python train.py --vocab_size=63 --text_encoder_mlp_ratio=6 --text_encoder_moe="top_k" --text_encoder_shared_expert=false --cond_dropout=0.1 --parallel_block=false --inner_norm=false --experts_per_token=2 --layers=12 --beta2=0.98 --max_steps=19300 --lr_schedule="cosine" --final_lr_fraction=0.05
Rows from block 2 of the text encoder, named by matrix and row number. Rows with one number belong to one attention dimension. Each number is 128 + 32 x the weight over the matrix's rms, rounded and kept within 0 to 255. All counts start at 0. Numbers have three digits each.
# v: attention value (text_encoder.blocks.2.attn.v.weight, 128x128), inputs 0-127
# proj: attention output (text_encoder.blocks.2.attn.proj.weight, 128x128, transposed), outputs 0-127
v.25:060102188117135166121112116175150132175062088115119146179171134137052254143143126167121083086157116092142123137105119061128139005145123130160113149092132051112038109121105216075099107057147123107149078081086149105015143143188138145078143151106122149075089143134126134144000065121172140129097137107115136131130163138165122106138154129137086058096177159127098071157111113175143117148163
proj.25:141136115136165114128139153087166098137138097074076090089137081132123120125143110144142154090094152162133123137080160069128171136114120133181171111115094084112193147124094141149075143099173140113079180142120096127130132104079124092163111168108187134169123144101172083157132107177120138172111082106170135098093100145085140193205109179103159180071157112135141156070099143120088116097092
v.26:098138103108128085128132118123136113063200148135121123076102135134168081127081115147102111158115113161138126145139129179115122189126165151128135154120099185142193122145142085159132152168120095152114137114157122121163143116113109127163114125124131126140154112140132147118243128130090133118168126124132129110104105146102140138068114088100131165132115114145148164085139130074064129111152
proj.26:120143147133130131139139110141134117113159095147137142089115164129140129138146084128120138131122092095123137138141164172124130125125141150129116107118086151108108146100159108123177171156110096112100135149110105139119127111101105122140168142121132134108104120134150159128115143113144164135152108143133142095167000163111147070104103099124155139136106115162129167095138102096095114111177
v.27:058051206174187190135136108146129117207112119101116116170120103131122255122195138176197190098109143095141177059116096044144188008120167062149130152129145073164066125151108193094109137076187142157111111199127096146010098122090123098126095198057121105167103161127118090136000137129144144153112096117172132148115159151188126116173107134125124127117154153073111094156109159203160120088102
proj.27:148130132106116106101100179081131097108083125066106100105133094090115131115102134133133132090128120171173090125104156046157173127146136098149180110042108129121175178129117109164055152095178121130131145097101167132139158158113144105165098167128136105154166092065159097134124090157097104153120125095148108116090193131106134210201125148086117139115158121155156123106078129146106123106081
v.28:151130149139135150124128136126113133179069104104117159178158138109089174118192137109167098093142117098123140113124140101137130045134135099121136124113134090107050144127120177078092125093117150106149097146111135144076128124148129173099110141127142134133099166149142129158025137130147146114106130119122115147136152119154123133198169167154129106109148166126102094161102141169184119129086
proj.28:135114123133123127124134156133123149154104162105117108174142090137124125124097164124141123131144169155118122121105094084128137137120102118128137139142183112135142102147092149149096082105149165129156136099144149127132121141153161129109101112127129124142160127111108109130133107143117098117100155113124124169085255094153109186153159153131100119120159141097128098154130156168171142160073
v.29:116143116093104051122131139116127093047190133149140102075096126137154088132066122148104108164108119142134137135121123177108123202143141151143116131136108176154220143133157063193165148171129112147096156120152121122161147121105127082157135124122132108146145086127129142126255151132097114139152150117153134092119108152115143124041116095096150179139086107145158177057149135072070128105140
proj.29:118146137134129137146130087148124125115166106164151163077119173143139130114152072130126128139137096094119132147162151184113121115115149163114096118130091150100105134101159106108179158167101095117111118148118099130129127114121085134148179134125138137103107136150132157117119138120140172125166107159114145098180000145126146061093111083137144112146096122160124162109144102093112109109188
v.30:083097119107131098129135101136161119079188146128137091066096110153140092148095147161126164143119105116115139101135100174111124213107128122143121154171140154176169112133150101186169128154138131137102131115176113109173128132138104082143132113095135110124157099124121149087233153131135137130175117129131147145097083123117132117043114116118105142159108094117128159116162149090073133108167
proj.30:123135134127137133114136115119135093112155097142125138097114155111148123156135095125118139116103099116157134129146164156147128122145162122133134108090078131116112171105147091112153167143112101142094130168099117137128146125090104121153145158135112137120095125134157127136114145129131155157137112130148129078161000174114152083109091116120164156125117131171144163082111100090089109104159
v.31:135143127175154081161148130111133170207122112113118078118131122136138130122205152110164164055129176086114136115138111134114101119076142099092134131155149053134124125127136198159144107097145149124134148176104091128117102124132107135097168090124136118165153165150116143101105146146190153101135131152172157155139136091128144104162126171146115127165111122084095116104131171128173136122071
proj.31:141109144112099154084151125121126100112098123139121112175133120098119101163093181128114138136117130158153116136121141098155089133163139082134151138105146117142113147137127104095141104100118123194155124132119148126144125134140188160112098136145095113151141110099124068145150143133130085145117158124126113121122188134144118152130113142108129143165141175138134119153118104148162154110093
v.32:047077212110148146116110099128122115140087116102111163184196143157083255121115130204078103106118125098154139136101125043135187028155145120150108174117118079121056126127126207078092136081135141097136087071111156160009121175129114143115105128111119165081113138143104135134000053121131126138101094134161165114139163169196134121147170163132098107109159160151086110142121092209132086127158
proj.32:138156131143151107144145159110162097137136097085104077046134094136132124118173092128163167092115134149135132157103132067143205131099142143162153109091084104109184142125092143179058158104202128096067168142118102111132150103091096088180113176118192109155126152097166090137120108165113161147139073081164132105101078155090148196218113140101142160060157094131152161061092163102071114078118
v.33:147117136187146097167122115114123160237108092124113119151167131118076107096223133109179156058156152103100155115145114131124116125095081109102145121130166039121101106123115208115154090066135144115153122173122098122122103121162117114058141111117135136140105150145124149103087107143221151109129124159143174178138143078153161118164132171151130099128141150078064105133112179166176128133083
proj.33:148093134122098168089152111100132102135065146120131113177115111107102099166100192119111156143109145151152111137109128084157080134156141079106160154110151106151120147153115123095133091109116134187162117126129146139144125130128195150125083150148100109160128113121119065161140152135136075134117170118121113127103239117155117169143106161120113132152142182121131122136114101154173167125074
v.34:061059182123210218105142112136072104122127123113108075209142116155179212126117145212164152151093134131160145050125122000121213076174165057155119118095137066118090148112088172132059153111222135169124104105095097144066125173107175120124123174075111117164131143101109097159034113104108097151105063122183126152107141168175089161186131160155112121130164145095137158143125108204156090134071
proj.34:138125147102117102131154143116157108118123150089118104109119123061126141096153112127146128100132094136140115134122133061140219121122170140117152135073116146139165132128149158175058159088189112116101131122077191109125139150112103106161133162131128084135167103086135110091115107123087151110127110118149079128111168164133158204186131087098116130074176094168139111080089143139113111110128
v.35:140157057118106121141110187137130145090166153176107122067127144134118071112074117143094109139115124144119077154142128195124090206110106167132127127158143192153190098121163118143155112123067110113108154106151123074192167138123123122129172096146120164088133103102108154126222098138120111127154153133083125135117094119078110143075129083115121136162075139109126120120150113089116150145178
proj.35:114136121113162148122126079128129113120145089145143129112102137141144115142133095131127141139113101105132125133132156168126103136125156122123107123135096116130110148120148113091172164162108108116102120136129097139119120107108114125134142151142114145085074145153145145135120154117131150153151102152131151091154000140124134066108091124137156137138112110154131152101133094094101119107165
v.36:178129159145145178127098130138107149176064109126120154188131133112092163116168146113162124106147127132104127125128140086139154041151110114121122115110147100109092134138093169088123134097126140123140094144095135136106112133145149147094109166150132132090094164125135099140019121126149155119112130134096126149169159120161132148198135156151134105103158155132109097151102126168185135133098
proj.36:135113113122115127131118158124125145148109161105119121158139108134118139127109164126137117133145165145116120121109085089124126137116104119119136152161176107144139103147096149141095088101134151132158134093147153118123126146159156140111107104127129132150157130122109109124145113132117088112104147119119117168084255082148103178148163153140103110126142136089117089172136142161157147165077
v.37:149135095125211133112192134049120078069128187130127064057078067109191000182084178141180169129065126141161065113141119197210107255143152109160175089079102141158224185132122075201122115129123102234080172133096114084255131078088151108172113173113110031165201114137153011110255173156065088122154134097202111063104107157062120168045083134083173217124150093138185172018102130054113150085103
proj.37:136093163126080134158147084192149165116131149171203161173124206124116146104148091098121128142170066085103181172160116184099134090096155162014069139155169178153061084161197183102170144183088113096155078103099160149100124100154076136088137117227056129089118129165083217056116161029133153083190108184085071158143099114186185050044147041161083076178085102146102088178178103134134181149172
v.38:144121066105159114113194146062148060064139191146109042058040075114249000155089162136151175137075120135140074144154156166170126255147149100147153083098099190154235163109159049205119102152155131207068173142097105090255149108067158087187142127127097110170179097090098053130255184129080079147147114094201100097112105157086134199055071097094180171164134063207200178034105086032080136095102
proj.38:132114140129079144165121104187111173114148131159196172147110202141130154091150076099131137138160066083108159163175127208103137103095146201035077134190170169161068089144168167117163145182110116114155083084089136137102118132151082146083146096210071107089118141180098208066108156070123159091178132172096071145161101114157144042039146032165092099177088117119093090174187098140135163146183
v.39:091135104101144088116152100082173102072172143128151073079066101151155069123072113170121124170103107139143109130130114177125138209135156137140129145137112173155187168112159093202126133148142107166086126116135118124204136104080118065171130153110119113148152110116127111125241155146094120132160127111178120109112105152098133144061124084095121159145117083154162178108144100078050120104169
proj.39:130139147130122131157131111154126121100167102162150144085117183106142134125155084122117131119130091097130141146154155165127124120125142159121107105112091154113110139119163114116164174166120089118096131147104111138112126122106075130137153138147117133103106122147138154119105143102139174130166110148127122090175000147119157052095106081124155131133093125178126161091125108091098113100188
v.40:081114116092134069129144150123153122080187140118153121077124129166154095130076106170101126152099102119142136117116119156127115187102114154143122141163119159145160130144136100197157125163126124133102141110146132145166139161096097092155133104106112119130152093102120145132225130135116115126154123118124120124108103134105128102055119101102138157146091090140144149102151113089064120139183
proj.40:121151139126138132130128105132120096115164101156121131080115154118146130137148098126131140125110102114139132137149166164131130124137152136130122108084070145112131157101161107118164172149131084132085124166110102136126136103104097122158152163127125124120105123150147141129117149127132167147149113135153137084173000166109151099117086102117159149126110125169148167095119113087086117094164
v.41:156141141162117148132103140149102146149063108130099146198162154088112160146161126087133092114138153104124113138141146095138142060147095156109130106108133085078096135131096141091109145097111130111154116137127124143096110135155173178092138154156130147110110144118151121149037111129154130125098144159124133134151157134137139119199146148153129103101127163119097101152098138153181133178078
proj.41:128121116122118130130123152110122147153107158111126123164133093151111132109116171124146113128145157150104121120101095095124128140112107123119121153159185109141133095139097156140106083105139168121169138091148148121127111135163156129106100109122147136144146137126098119125145114130129097110105151122103132170098255084150096179139162154138104109135149141082106099158144148176163141145085
v.42:119098222172098144152112099175135173208121079104135197154210133146052236089179078124159138110193143072110150137101135105090115000078124110108113147106134045110051122142110209097145131105131150068157093115106107196001139104170044167046103152134158117094069162166136173125000085135220177136129135156086153144097167104170162095177141162143070053105169115130082138158131142208122134140126
proj.42:138120108138148125096137157075152088143121102109052105114146068124125117156078151143128144093093181170161097115098158066161113143152106092183176106068086095116160171119096079146094135087150121145113171125154110141136114163114181104160101151082187151188120102094180041192141102197108106182077150098164173095097150130095092193185106183095164175103155138141153164090082156125117124092088
v.43:094126098105126090119131152143138126071200159131141099077123126148151082153074115139120143158107133153141122122121099154132121195109119134150138138151113178145190116118139098151140125151120108135100153116139119110179134130132110114163147105118112137133139107118120141115231143143117111131161122108114124117104099136086131122063100108099139163123115103125128148115166126077072118137172
proj.43:120137134119143130136127100132136112114150101143128142094110156120151138130149092132120140127116078100139131128152165164135123127136156134118114118103085123113113163106165104116156162145122102121090112152114097133126131118092097121155153148134123125106102124134150150126113153119126167153149105141133128087165000154111150074111089100121150134140100124173146164094126100094080115102167
v.44:180137141130142187118106113135114144191063102143134136200147134091112147117168137087129114116135140120121117151126153086149135064126105117123129109119142085083095128118131175090110124080131134120136090133087126122088116135151157163111127130163130192115112164130125108137020112110132104116083126138123111142165164129158113141215142144152137104127153137132097072162079115172183133165108
proj.44:130124120136115118133127156125117158152105164107123118171136100147106130111111163119131115126147166158112120130110098101119125139118106131123132156161185126144140095155093151142100087117129155112168138088154146126130127138164153134100110107128138112143152142128098117126140107130120099105114148120119124173087255088148103184151163149135101114126138142084110102167145142161164141155084
v.45:095114103091126094130169147130127105050178158131126094068099113132157086147095125152134130130111125141152122109138119177107134219133147138138133143142113177162215117142147062175157126162126107147107144150155121134189158130108130095165110144100129105163138102113120121127250165146106135148163139123157121103102096110109143128039127089095124176127113108126154166071153135061074106110154
proj.45:123142148129126128134126095141130110114163099153135155100121167127145140130143071129112130132117081106125134134145161172135126126133154145109123108106089141121109150113150107114161164149116099115093115152108109136116135106106099125148156140140114136101112122137146149120108151113137162128162103145128120083164000169113149063097101093135150129128097119177138168102133107096092113108178
v.46:158092137155131135164137123136114135165065114097139147163131128113109167123195148113170137103123137109124151114132122102157129062124134097115124139117136119113075146130093158108117133114129154128147106176114108156090109096125129144117104142120131106149119182157128114129046139154143158124112141156126140135138152125156151132179127129146118113117153157120110130170129139144174136135087
proj.46:137126129125102135118132147116122139142105156120116129171148108121111126134096164125125124133142161155132126125112100091121130130135108122126140135146174117143138107146106149137097095104143150137165132101131174122130133150163163137112102118128127131150154104103105103130138108132118094121105150106121106166102255102137109177142163157134098118120151137099121096158134141167164143153082
v.47:140098143100080123142128127149145125064143128098167160120120142145122169123094099128123115158173071108124138143147108091141156038144174110124090122127120207131099117139173107111102145239151143095123053134122111177067119088129111170129081144133087137130107154102096156130046184072095149164170113129068073103092115145151127138130078088150101086131129088212154153190138074101130144127122
proj.47:115146105127141100120130167123116127129141131128091125125141111133180165154122095151091137120126186157108140091112163107115148134120086148165146078156108157114135102119079129187084138091132136133114176142142135117117139130123138109129106096084174138145123143128139125131123107165097139132101134102128140142117153125110118144104127154121141143082128100081149113140118150127117096138145
v.48:093107163171114079144120134157158165225124069064156187132206117149038255136184107127124107114195078107094176129114111092091145000068117130092112138154149072112023098148144208093139095124121156083133097118128118128000117125173090150078132124119113117119085131134120203120000086107221165125081118148073143158156154076146139044189156111176122035099122134056077068179144144174083108131148
proj.48:131152121147157155114119142058146077124125087099068097092136081117116095138107155151119152111083166181168089118083154064139111146162131091211180114095088090090196151099093089142102124082165120160110153141155104159143139125093180107174113146066210136182150123098152044195145105215135106176095141109159171103096154143096112203194106205105144179108159165146155175095087144148121102117069
v.49:110142087131134078114149130106136106055167132154114089087095126140171077131070135146113126143093136165146108129148122183133130229162128161142150126132105185143208150132133072187136133134126106159096160132139122115181140122088150077165132135113123126147172086127128096124255130155097117148145141123185148085130104156086127146067130078086125182150100097137161160060142122085071122114150
proj.49:122140150126120140154126088156132121124162098153153159099116176132136147111156077120117119135150081096114132147140151177117117123106156167112091116134102150116107127109150124116175163178110103102118115132104105145116125109117094120151153137151121133093101146148138163115118149104147163115170096156116116100154000141126147055096122086138139129136099126155124154113144093088086114100194
v.50:093115141101125136139169085173145093067176126132144163172133144148189176158070136147059120191133094113135110128133126078114123070180123125146106145095127161120067135131121090168145123167113116192122070146139146159093131030118081122150128137133146087140130155138142078117064157100081149128122117109137148092138128148153132110120132094131109101116145047203181182152142109120108120106153
proj.50:125150134132129086141100181134138139080146110132119133073152136119099125109146133145141115120139135153112154127105131117116174123101111171178137094160118150086177104093125115160093124119155115096094171141115119122128152157140094143145161100106150120155167082096129141097127118127138148138111124113123102124131145165083132153128151128119143148116155117138126138116137150131106110143139
v.51:106146109107101106110127147100130121106145128123122114116120128148118123117086116143091098163114130174139119148118129158130125176125120177154145134116089162122162129126154091124124161131121114114131170070116156123127154168094150111148115130140140150106123075108145133154218104115114101151103138101114117107112127147101114127088159094103132169122096143130128129124133113110081123139171
proj.51:118140137152154133156118104131135127129166110128127137082115132153141139095172092123154127118120100105129116139150128171116132123106132155125098134120100114128135126117136128120158156157124112088099124144139081129130115105110098099143169139125144135120098166142116169119111121123133166118142090155146158106148000140114142096131126108141138130126113111133129160092141130104094121110170
v.52:160112164161141185132121140124152143200073097141132149195167128123091159146174156106149103098150136109109116126118123077139142069099124107126125113132150074117081125105119200076107131090134152115145102136099114112092107118149144168082144113144130158129119165122136108130022111113155128115105114142122112125158152138159112143211153174148119078120156151123099060181094123161183149146081
proj.52:136117108123121130113127141119120143145092168093116104161128093126115126119105172127129129131139169153124122131110097090129132132140107112122139149137171106138137104154106145135096082096146158134159126099135163130130132141149167128101099122128128121139141128119109115135147114143110090129100152110128117164079255088147105183157146150146095127125144136092117099163132143169158147152084
v.53:042044238100201190126152088145072108137091124067120125151145096122154255142217143206228135063109142109159171104124102000186191009192153075155123160099131074148070118135051185069065141086201154145131112184129109180002137157095097170162046195088157067183183172152144105155000105136067113142115089112170154121121152174196145118215079186130097093101187189168121093130122133218161078077094
proj.53:150117126103109085125116182090125108127104139048115088127119112091113135104126111133131128112115107159151093143104135019161220116101142098146179109059112114138164166135135124181026153079202124093091145098088138123131152169112081103153128143135137109148130115083155106141122086141073134140152126083168070112094184133124134218236138116075109144105163100149153140116056142155102103103108
v.54:078114100130129093115155126133144140099170132114157096058106123157144096103111111168116155139113142123116143119125116175115121220091119127138104157170124146177174105134121136191154124175120144149104146118168118119174121132116088084141161092099126124139144098118115160123232141140112126129154119139122139129113085117112129112045105111125105139171118085111116154125157130102089109129162
proj.54:125137135127144136122133109120147093102152099145124143089121148118136124156131097129124142126101095115162130131145161156151121120151159117134130101090074133117122167111163100109155173140133082141097127173093115138130151124081114127156138158126116128123108111137163121134119152130133152159146106124152136082159000164112142085114087119112155157123115134171157157089109112091092116102155
v.55:165158150140106171119108131149100142177080106148105164195180150100086194136172148096120100106167142112133146133140131093134151033128084128112115108140155084095075103113115147070110124101129152069150122122122141137066114153159156187092128124140146165091106153119143135136000096109173119124094139145100136145147153120162120112195154159175133107109156179098087077159112144202203127134092
proj.55:124113115126139120120123148110126134159091159094119105169142078140114117120109174129147129125143170167111111110093096076120123140125107103140136146143172104135137109149086151147093083097142168134165139109155148120140120127154161131105099109110137126150147145123118110132148110157111092116093138119128138170088255098139105198160156167139103108126157127079129100159135153167166138161083
v.56:108118199144069141161086112213130182164131079099150215213189164142041255106172076118113111120197153108101207124099110059073144000114107124131078163133135080100012109118101191076135160111111158069160109132143139190000139139180063146095075137116157160103084144139135183117000069138186153122092131173047157185148156105198127066180138124146090037078154152137083120252163140252155132139152
proj.56:125137097129161113093122166063127074145120112093046099094147063122140100149081175155142122097093186176163077100100150055156137151151093075225183104084091100110175168090072082162075113087168127132114191149168111124136115158110180117168121156044207129177131118087175036186150102201121113174073151074172181096105161136082079210217112203100168171088165135133160161090075177127114091097079
v.57:103123122070092121107119110135138092082171117136145148112128123140142153156085100155089126191101107149168139154121147115143154134151147174154139133116087157138134148136148069142104142171106118126092158074138145139099158129093123125165103141122118137071119086099119125150160113116077095163121124119129118093105122169129115137099125089097126154118142106164175141123144093132079128127145
proj.57:117141128143168106156113153154136146126165128121126139073134134146155140081154085125135117100138113102111136116142134161101166119106119171142106101117098152120144116116137149152129168140148128073097133136130103124117116131118063088146171120105153136123124154137133179115112112139119187112137094128135137131138027144106142110131139111137141123094121092131124148105127143095091099124172
v.58:163127110098094123105139116151113089024146160104152163144097116123164138141059141132085126176131051158147069118139135098167157115215128097140122133108091194124114146123128041123081133233122126154150094079134151120129138079134151153154097138128095106107105091082114113156099180122058095147150096135074093057136089170131105134136076089155166122101136112193197183134148046058133095090142
proj.58:110154121092147099136113180162120162110156123136121140135145148117155152126140110153127091152141138099087136094102122135088168126135110175152132082172138146107127085133105135150091129123115135122115134125124140118107164129127105118109155070094141124132145124133125168084109130098119136138101115118116113144115137133112132092085167124142108112111141099118130093152146146136134104173142
v.59:104146090075106099113144134133133097035195178141116126089090146122167106152065096138113131194090132163150124142118140165131125181151150172140130135126081189135186147132143041168154150182126100138104161088161148123140135111105124115193120131111125125097150075097137121140224130120067116152144126122135132116104111163102144113059115109096149174114103118157164186089139131091079140104167
proj.59:112159139139137118154112108143119137108176097155139150077136159154152134100154071137124116127133091094105133122153136179098136125105119175135099109140097150108118116097145105135156167156112107107109121154120089126121125118112088126129179126122139151125119133137129176110113131119142173115146101148124152101163000147112128075100133096141158121138102117154129149109144123091089101115182
v.60:098124111095139075115134109143146092068181140137146099062100125144173092128074109162094152168102121137131136120125125167145122201135140145133143147135121170159158135140133095183142133166138125149098137115141126109179132128108110090173123123115131098128152097127129119133225131114087121134154125101154122106093099139104128126069104076089118156143119106134170136091145109084062122126160
proj.60:126141142127134137149133111138137122110162102151139150084118159121146126131153085138123128130116079106144142137156156171131135116129149143128105107110075144114122146100162107119156173149118091118093127153110106142125146121104086118146152139135123132104107124135142153112114145118130165137154108139133118091164000160107159071106096103135161142126097106168139174108120116090091103096176
v.61:101120096115126126111148140132170145092176171132150104090129126142147093132061131164119177145114134147131131127124122167132132198137166117148114139157141181171172129125153108183120135154129103153098152106154138107156145153100108103151131090114102123111140108100090144101213128146132124133172108130130120129099098127092123157067107097108123144152093091131156180126162111082084109122173
proj.61:123138141124142128128132097135129110096157095142128137088110159118143136140149084129120141120110087105150132142139155150136128130135149133134129111105074135113113156109167101116159168148123102118088117161104097136123137117093103117151147151140119124112106127142158142136104148118121155154151109137141129087165000157111146073112086109124158142131109114171144148095123100093087117101167
v.62:104115098062163157088120137124121107095057142131093083146137125094121112131113158164094102147095119196155099095112138087165144162194117107134145133121101121127111115108116101101086138120146136123145109108155174105149156152124196120124123122115123157121111129080138131180142143088060094132117102108096104105131137154141106164143115137135140140116131174100108091147099094107163070149131
proj.62:130146139153146117156120157135137141153128133137155119101120125113080154117156105117163140131129104098124158119141120126132161124134140135120138170117153143134141131147148205125120133113124141118120113163112160094123110134120133121118117123124097079111150156148107124109109124100150124117148116129138115155114114109124156136143152110122110128095135116149108110113121146132130120143117
v.63:181122147151139202134125118130120133160055133101140120184145129096109153157171153108161112108135129119111120113133137072143147063145145097119125117110139091116077145114116167090117131097139151124147106149098123134098108132133144140106129143140111118119123146130125111141031136128144142136101116139111112136140157123157127136190127164152119115120163152124113107176100122154171126118108
proj.63:135124110116112119134129151126122151145101161105124125166140110143122127114120173124131126138145156149123130122110089091131139133120099119123135146157183120141136092160101158140094090110137152122157127095151157114116125152167154135101101100141127128131142131131101116120137104121104093109106155113121107166098255096146107172146164144141094108127138129089114093178129147167159146155088
v.64:188135059130130100153106125092169140122144117121130097091122111131171133123102172118159165099127155104122125097161091137129121114111135097134126145155160144181149142117126126166137051138174134190134155139147059083119110102132163115137153105090120107142179144113098171094101166140099121122141102141143152145136134140112165141154078150143117110211127106090155143134168142107159104154090
proj.64:119095138115080138109116149108108133125084114134123116159112131121110115133149146142128143141125137154145149106120102113142134135185124110132137138117136126160105133110111105090106113146115149144150092122150118143155115197143124167095102136115117128103103134132119081161131152134126112144154152143099129134140235117142103124097123147125115119112146178125140115156089125177171130147106
v.65:176122121123147066130128156049096088131133110118147066092113110116156100146111159140141159097081159124141139069145131103153127161122142116164152108093130086144189164114127113207133090100184109180084171146099108105146110124073146125183124124081143107176197094098129094104169147154101120138107111118187126093152146167103126179175135149081117185184122117106139152110151154096119104090099
proj.65:122115143135072125141109154167142159146142141143165163177133169140094140111134124133130102179181125166083171122137128113097126132175095153079115139181140181131108079144112140098122122177085143096148098115175133155126095176162136155094112086144107174084109135150107124151131135084129122106119137164076118140121255113158130097117156131142113093107114155108092114189154102144150145178142
v.66:198157135108135111132133159100094105133130102129133139115115153116150134176129163141162138124092168147149157091141151096152141103150111139167161122106114100126176157092131136144123098101156116158100137151144124102107127183097157141155121144073134109150167134089149131137078139151130108134114123115147150080157148166104128141215105138103113140180128161112139133101154145142140086128095
proj.66:124116137141095111154094161141140180147146155132165143149123140152111124099131144129147088173173147135068138126128103124094122137147084136089114128184168141134119088145081137114110107171098162090157104126180116152136098150162141140103142085127141159111145141145096131135153132114150127100125132147085157153115255109142134123110173153151107102137129135103088131187170124152158154174120
v.67:198126091139147092145132177073130098120147131117135093071112101131135090133127194126156147090112182121134121083156101116151135148107118122168154116123152103163181144112091122154123068115171114153088156134116096085140126148121171142154120120086129127156189118115103122114140159145115096152134133138157159111164147160093126169184151163104119185170119136085136124087158158113149102138086
proj.67:121103141124087123133107146155129157139127151134159151177118162136109130116123123135130100172172123163090160122128114109102135123170099145075107139163134159138112096150107137106125116172096152114140103103168139142140097169152129154095107096137118153085109130142111109152135141095130121103129129159091129140112255114156122103112139132146118093124124154116100115193141113146157146165127
v.68:054089133146135124131130103169146146136145125092140137131111138148132115107114104143085098166159086140108116156087117162107121187136139128081099156172111151123097108140135112137139194136104163089166105135124140154166120121159089111111169132176123118132122129140132116126200101145122161106130114146132123160126098079144136125032144108160132112081118109159119122130125142100121141131141
proj.68:130143122113148128111188096113117082118132111140091107085140132099143138176146098125116163068077103124191133144141162126163143118113163130148160119077100130111136155108165124148147156082155090176094155149072147105107173096097134125170104178134114108168127108105178111127105129139111124153120141111177087111148000154107122151124106097093154178133125120148174140067099140090091110074141
v.69:036107171115119119128119092179141142109147123126113137173146146147136143120131081154070113154164087113107142145121148142102127138124107132069094115165132144116095090138143112140140173133112153113151096118150139177114129139156089103118133119157142132118095147140130125143138117106120128116131119135144128146097100090160147089034151111155139091079132087177146148128118122114087166109140
proj.69:134146110126151149117181109102125077129123111124101112077132113105155130164123122127138161077080111116181110143130145136169138120108179119179149121066092108120138162106153126145141153090157099157108168149081125106118163085092127115160125178121131089157137118120152121114113122146126142145133140110182110115152000150105127156134086104103145169130139117143152136070111144105100088084135
v.70:048103136160142123128143081170148161129140127136122129149137120164133124103125091153086105167155080122117128165106122150100122175112092144090104143173127146130087089158131112154138179135099149089175088120125127156144125105170097093108165111171129134106120143151125136116186121119136142112128122165118123150099095094160154106034143101170129094101112094143120095125115120107121162123145
proj.70:128148127107150142108165099103114078111113101116086109093132121096151136165141111124114166071073107119180116143136155133174139118107180119155141129066096112113131170109170120145146154085159093162106161151067151108118169090094126117164107171126112097166112120106157108122105120145120134164138132104181092117147000148117115142143088095100150169111125123145169140075097143102090109075133
v.71:204148147093114105106140138079087092126117141131135105140112111106133126144121162108153129116072138132153152079155140100178136102146116122179166093077116091115167172094123126173124091108176112186079135133129118115124119131084155139151100139083107122149166103094153122114112140112112092133115143118142145073160168190092117145206131139074120166178135153102155134118133134135122107141104
proj.71:127128128150096112152084170161143181132145143143170157158126152145110132081121139126147089178179157144068138132141102118083124137150084149083107146206166149139122094141095140105105099176083174086140103118182112140143088170167137144088135076135144165093140144150089139124149134105142127110109125152086151140115255092147127115113170148150110093124113145104082118179167117153158147165130
v.72:182135117115126104126121147104111106135132129117124137096114131137158154123119168121183164106109186110127118088167115104134108081139108132153144137107140082153162131124100122129132070118176131183111141143159093133095114142119166172139118115089142098150183136108119136107086160149126114131133130117124161123133142161118125119199101180121095139171124160084113137108162150158147093132072
proj.72:127103128142097123146107153134136166144126150134165126154117132151107110102133164148139109168152145139089143101127094116093128133150107122102109135167152129154118103134095131108112103174105163115158105118189124132139091158159133136096128112120131127093130147149102123142143146123142128107139128143091150137112255111134124121116148145153107102128143145115109120171145104162160143168103
v.73:076140160150129150099141093141107146199074089126099148156183143132063149143154070118107096137128102148133153170082175131129146121110151157116147087107096112072098121134163173083112205083095136070144128107080197153131154158112071134112117158176129172078071122162153095178115062092193135148079132106130108131143101109150103138084177096133175123041122134133098089116058086157100166110172
proj.73:137161127136194124133117115150157125125164133108114153098142097130142132117110103105114119130140131091112110177105146169096085129056120140120128102132130119110140135161129136168158134116145104098100147140107133124115131052112108062155163106148154121167162132119139195080141088141135146109123104096148158128101000136118160125161145115116139121140119068135111135101161161104093140110146
v.74:181160141112162107116143170063096089126088141118104113121121120085165123159124161129158121098077160127180136076147156085182140096149140102200185095089079106127173176094124127154117116092174084198058140151104135109113132150067147146173104156084111107168156122094141078153085147127099104135126139094168103096159157187115111150214134136071118177148137167140141154113116116148136090107099
proj.74:134124126153094124154099156168143181152150153144180153155131152149099122096132128132146088180178141145059137135144112120075124134148078149084104140196164154130119073156094146099112094183083169086155105120182109151151088166165134142086136070140134168088139138153091143133143129112148136097108124163078153147114255102146138116113172144156103092135121138088085115176176123148155153182137
v.75:195147129098129098108142150072113098135135112130132091100118127101145116157140163128170157108066158162148149082140135093168160112155143128195154107094109125126195173095161114141103094095177115178082151153116133123125120152069130139172097130072114118161164108088138128120099144146104082156107101112177132078139156173107108174186138129094130165175142125115145165093139108142123084094099
proj.75:126121138142088118152092164160130180145151149139166160161124153153105129095124141130132088182189144150071144126137109123079118134159085145076110131188159151139115085143091135112110117184092154091147105116184125144136091159171135150088141084140129173089133141150107135137146127100138139096122131158067149143125255113151135109113171150154105097136124142106094112192150123155162152190131
v.76:052112192126120152126136079194119137166115134133103153175159152110098142139135057141090106126145089127140135174107149130121140140153139146112141104097103120096106126140137125102124204122115124106127102116116192169125148152127076111114098151158129133107064118131176102155123085097154152118111139122114107122115118127163124102086148098126155112045139098162117134127081095140097144081152
proj.76:137148126146177129130137120125135106132155113120113133089141099131144138122120115111124132119115130096134112148123154151124120127064148130143115121119107108104140151142144128154153140090141103112104145135098125120110141071098120094160153127130144122162148119130134179084114110138139148122128111108162126120130000139121152130152126115125138143137116095148123139080149153090091119114150